From a checkpoint of a small image-text matching model.
Model: 15.3M parameters, 64-pixel images, encoder arch resnet, encoder norm batchnorm, encoder activation leaky_relu, encoder depths [2, 5, 5], encoder widths [80, 160, 320], fusion encoder width 256, fusion encoder layers 6, fusion encoder norm rmsnorm, fusion encoder activation gelu.
Data: trained on simulated stained blood smears, 195000 training examples, 4.9 epochs.
Rows from block 3 of the image encoder of a small image-text matching model, named by matrix and row number. Rows with one number belong to one channel. Each number is 50 + 12 x the weight over its row's rms, rounded and kept within 0 to 99. All counts start at 0.
After each channel's rows are labels from the 100 images, of 14976, where the channel reaches its highest value: "peak on" is the class under the peak. Only what is clearly more common there than usual is listed. The data: simulated stained blood smears.
# convs0: first 3x3 conv (encoder.blocks.3.convs.0.weight, 160x160x3x3, each kernel summed), inputs 80-159
# convs1: second 3x3 conv (encoder.blocks.3.convs.1.weight, 160x160x3x3, transposed, each kernel summed), outputs 80-159

convs0.81:37 73 64 39 63 41 38 57 35 66 30 54 69 56 39 38 65 40 59 42 40 38 60 37 38 45 65 62 33 33 47 44 69 53 52 34 54 42 35 34 32 51 56 56 51 45 60 43 44 37 63 59 57 39 47 39 35 66 41 56 44 72 34 61 38 55 60 48 31 66 45 33 56 43 41 55 36 40 52 39
convs1.81:56 34 24 61 40 60 64 37 56 36 60 37 36 41 65 56 36 46 51 56 56 58 36 65 63 59 43 56 50 61 51 72 20 50 60 59 50 59 39 58 60 33 26 57 57 54 44 42 71 52 41 24 37 62 28 59 64 59 67 73 39 54 56 47 56 51 42 46 55 37 67 62 42 24 58 37 72 64 54 54
peak on: small cell

convs0.74:39 66 61 39 61 41 37 59 35 62 33 60 68 52 41 40 64 36 55 40 40 39 62 34 36 40 65 56 31 33 38 38 73 57 54 37 61 42 37 32 34 52 59 57 50 46 66 37 52 38 65 60 60 39 43 40 33 58 37 52 36 69 40 62 39 49 54 47 35 67 36 35 61 40 41 46 38 41 53 35
convs1.74:57 42 24 61 45 61 68 42 58 46 62 40 40 43 71 55 38 47 53 58 58 61 35 61 72 62 51 41 56 65 52 77 31 56 59 57 51 67 50 59 69 36 35 58 55 61 48 40 73 58 33 27 41 61 41 64 66 56 69 65 43 52 61 51 56 57 44 55 56 40 61 66 47 26 70 39 75 61 56 57
peak on: large cell

convs0.103:36 55 47 33 45 40 30 63 27 55 42 52 63 61 37 31 58 43 53 39 41 31 56 53 30 33 53 45 38 39 49 51 61 59 47 39 58 39 61 46 32 49 57 64 56 49 59 49 64 33 53 51 49 48 47 40 30 47 35 56 32 61 29 70 42 53 41 50 44 76 43 36 60 46 38 43 41 35 53 24
convs1.103:66 53 47 63 44 65 68 45 63 59 65 49 57 50 71 64 47 64 48 66 61 65 54 48 70 64 55 49 61 68 59 64 50 62 64 61 58 69 63 62 60 46 53 64 65 71 46 51 51 66 51 52 49 63 59 64 65 57 72 53 63 57 64 50 65 65 50 68 55 53 41 67 58 41 71 49 69 65 65 63
peak on: small cell

convs0.76:37 65 63 39 55 42 37 59 33 62 39 44 59 53 38 37 53 46 55 41 40 36 63 44 36 36 73 53 41 39 47 48 68 44 44 38 52 41 48 48 45 51 47 60 54 45 51 34 57 34 63 48 60 48 41 44 32 59 36 52 20 66 35 59 47 54 44 51 38 66 34 40 51 43 42 29 47 43 58 32
convs1.76:62 59 46 62 42 60 66 45 61 65 64 50 58 50 71 62 42 63 51 64 56 63 51 51 67 63 59 48 63 64 53 63 56 67 67 63 57 66 65 65 55 50 52 67 66 69 46 52 51 65 50 53 46 63 63 61 60 53 72 48 68 62 64 51 65 70 59 65 58 56 46 63 57 45 72 53 68 64 61 62
peak on: small cell

convs0.152:38 44 39 35 33 40 34 63 32 28 44 50 58 58 35 39 64 39 51 36 45 34 42 48 37 30 50 46 43 33 39 40 45 59 46 46 67 40 39 39 31 58 59 57 39 40 59 30 79 36 45 51 39 39 41 41 38 50 33 59 34 49 41 62 36 40 32 35 51 62 35 36 54 47 44 47 33 39 31 32
convs1.152:71 46 48 70 33 64 59 43 68 61 69 45 53 41 63 68 45 70 54 71 67 66 60 44 61 61 53 54 64 59 68 58 59 52 52 65 54 64 61 65 61 46 49 57 66 65 50 53 49 65 57 58 49 68 49 74 68 58 64 49 59 65 68 47 65 58 52 62 51 47 33 60 55 45 65 50 58 67 75 62
peak on: small cell

convs0.0:39 58 50 43 50 44 41 60 36 54 34 47 65 57 40 37 57 52 43 41 46 39 55 38 41 45 59 58 33 33 33 40 66 54 48 32 57 39 32 30 36 60 56 51 45 50 55 29 65 38 54 46 51 39 39 44 35 56 39 59 24 69 40 62 45 45 49 41 24 61 29 31 57 37 42 38 30 40 54 41
convs1.0:59 59 43 61 40 58 65 42 61 76 68 45 55 51 66 60 35 66 53 63 56 61 53 51 67 56 61 56 65 66 58 69 62 65 71 65 56 65 64 66 66 45 46 69 65 66 43 54 60 63 50 49 42 67 59 68 60 57 65 48 63 71 62 50 66 73 64 67 53 55 53 67 55 44 71 55 68 64 60 60
peak on: small cell

convs0.131:41 70 64 39 61 45 38 58 35 67 38 56 70 58 39 38 61 36 52 41 46 38 69 39 38 41 62 61 35 37 38 47 72 59 56 39 65 43 43 34 37 54 59 63 46 46 61 35 56 40 70 59 62 42 46 43 36 68 38 59 34 70 37 64 39 53 51 42 39 69 32 36 63 44 42 46 45 36 53 36
convs1.131:63 50 37 62 42 61 68 44 61 51 66 47 50 48 71 61 43 54 44 64 58 63 39 50 72 65 54 37 62 66 57 71 35 63 60 59 53 67 55 63 64 41 43 65 61 67 47 43 62 67 40 40 42 62 51 64 65 49 72 61 57 48 65 51 59 56 42 63 53 47 53 68 56 31 71 42 71 65 57 63
peak on: small cell; large cell

convs0.139:37 58 62 42 58 41 35 60 34 52 39 45 61 50 39 34 57 48 53 39 42 34 62 37 34 38 74 49 41 38 48 51 59 50 43 44 55 42 54 50 35 59 50 58 53 48 55 35 63 37 56 45 61 52 44 41 32 56 32 54 24 66 36 61 46 47 42 49 33 66 31 40 46 46 37 33 47 38 58 30
convs1.139:62 57 46 62 38 63 66 39 62 66 64 46 60 50 73 63 44 65 54 65 57 64 52 47 65 62 56 46 61 61 56 61 57 65 60 61 59 67 68 64 56 49 52 71 66 69 44 54 50 65 52 52 42 61 68 62 60 54 73 49 68 60 64 49 64 70 58 65 57 52 43 60 56 47 73 54 65 65 65 60
peak on: small cell

convs0.30:49 51 53 47 56 49 52 31 50 35 45 35 36 34 46 45 43 53 25 48 50 52 42 41 50 53 54 51 52 50 43 47 27 31 39 42 26 44 43 49 56 33 31 41 55 50 33 21 18 47 40 43 50 53 52 42 53 50 48 36 56 33 56 35 54 39 48 56 34 32 46 51 36 43 48 47 48 49 38 61
convs1.30:54 25 41 49 47 39 49 33 45 62 42 33 54 42 44 52 36 55 29 47 45 49 62 60 41 49 41 55 49 45 23 44 29 43 60 51 41 29 28 46 29 41 20 47 54 34 33 72 57 56 72 22 48 50 43 48 46 32 42 40 36 61 49 42 47 50 56 52 57 25 61 47 39 53 45 54 42 51 50 45
peak on: large cell

convs0.91:47 71 72 41 67 44 44 64 40 75 38 61 73 64 44 45 64 40 61 44 43 43 76 54 42 45 64 53 37 38 37 46 79 63 59 43 63 46 35 37 40 59 67 67 45 46 66 48 62 45 76 68 71 40 56 46 44 59 43 50 44 75 42 65 42 66 58 45 46 68 47 38 62 48 45 44 41 46 53 41
convs1.91:60 50 36 61 47 60 68 47 59 40 66 48 42 42 67 58 45 54 33 61 56 64 39 44 67 62 57 29 59 68 51 74 32 61 58 60 53 63 55 65 68 44 42 63 61 66 52 27 59 62 41 41 48 60 49 65 66 49 68 58 52 48 63 50 61 49 34 61 55 43 45 70 55 29 67 29 74 62 53 61
peak on: small cell

convs0.22:35 58 61 42 55 43 36 56 34 55 41 43 54 51 38 37 51 48 50 39 41 35 60 35 36 39 79 59 41 45 46 49 60 48 44 49 55 39 47 43 42 58 54 59 53 49 56 32 56 38 57 44 63 46 45 43 29 65 33 54 21 71 37 62 48 45 46 46 35 67 34 44 49 46 41 37 47 40 59 32
convs1.22:65 56 41 63 37 63 65 43 63 65 63 45 58 50 73 64 43 65 54 67 60 64 54 51 67 62 53 47 64 62 59 65 53 64 63 61 57 69 65 64 60 48 47 68 67 71 45 56 52 64 49 52 44 61 63 66 62 52 73 54 69 55 65 51 62 65 58 66 57 51 49 62 58 42 71 55 65 66 65 61
peak on: small cell

convs0.60:37 74 58 32 38 42 35 57 33 60 31 56 71 52 36 35 61 31 54 34 35 37 57 52 37 40 58 45 31 33 37 37 56 59 68 28 55 37 29 34 31 47 54 53 46 43 61 49 51 36 59 60 49 39 60 35 36 46 37 36 61 63 35 60 35 49 52 42 47 61 58 30 54 37 38 52 35 38 42 35
convs1.60:68 30 34 67 50 57 67 34 68 45 56 29 35 28 67 62 30 54 46 65 63 67 37 48 64 61 49 47 54 61 40 64 30 47 57 62 50 51 43 61 70 33 27 52 62 54 44 34 71 57 46 30 42 66 38 68 70 50 66 60 35 60 61 46 62 54 41 52 63 31 48 65 38 35 60 27 62 66 53 58
peak on: small cell

convs0.123:49 40 34 53 43 50 51 27 49 44 53 30 46 34 50 52 31 44 51 53 53 53 27 47 52 49 38 58 51 52 57 51 32 28 27 41 23 52 50 53 52 33 26 41 50 53 28 47 23 52 26 30 27 54 54 50 49 53 52 50 61 25 53 28 52 42 62 53 48 26 54 53 31 50 49 60 52 50 47 54
convs1.123:49 36 62 43 63 31 49 42 36 65 47 48 47 55 35 48 54 58 47 45 35 43 74 64 36 42 52 71 47 41 36 44 56 44 56 50 50 24 48 45 32 58 42 46 54 36 36 71 47 52 68 41 67 48 32 42 40 43 38 39 41 68 46 48 45 55 72 55 55 43 66 38 49 71 35 76 45 47 43 42
peak on: large cell

convs0.143:38 45 62 40 62 43 39 56 33 53 46 67 48 54 39 36 57 21 46 40 44 36 62 35 36 38 82 58 42 44 52 54 53 50 60 51 57 40 55 44 42 71 51 60 41 45 76 20 53 36 59 65 64 50 39 40 31 66 34 42 35 67 37 55 41 37 42 43 31 58 31 46 53 42 41 41 50 37 54 29
convs1.143:63 55 32 59 41 63 70 46 59 55 60 39 56 51 70 61 43 56 49 62 59 62 41 56 72 65 49 35 59 59 52 69 37 71 57 55 58 67 52 57 56 36 47 68 64 66 40 54 60 66 40 40 41 62 63 65 64 46 72 61 66 48 62 56 56 64 44 61 59 50 57 64 62 32 71 53 69 65 59 61
peak on: small cell; large cell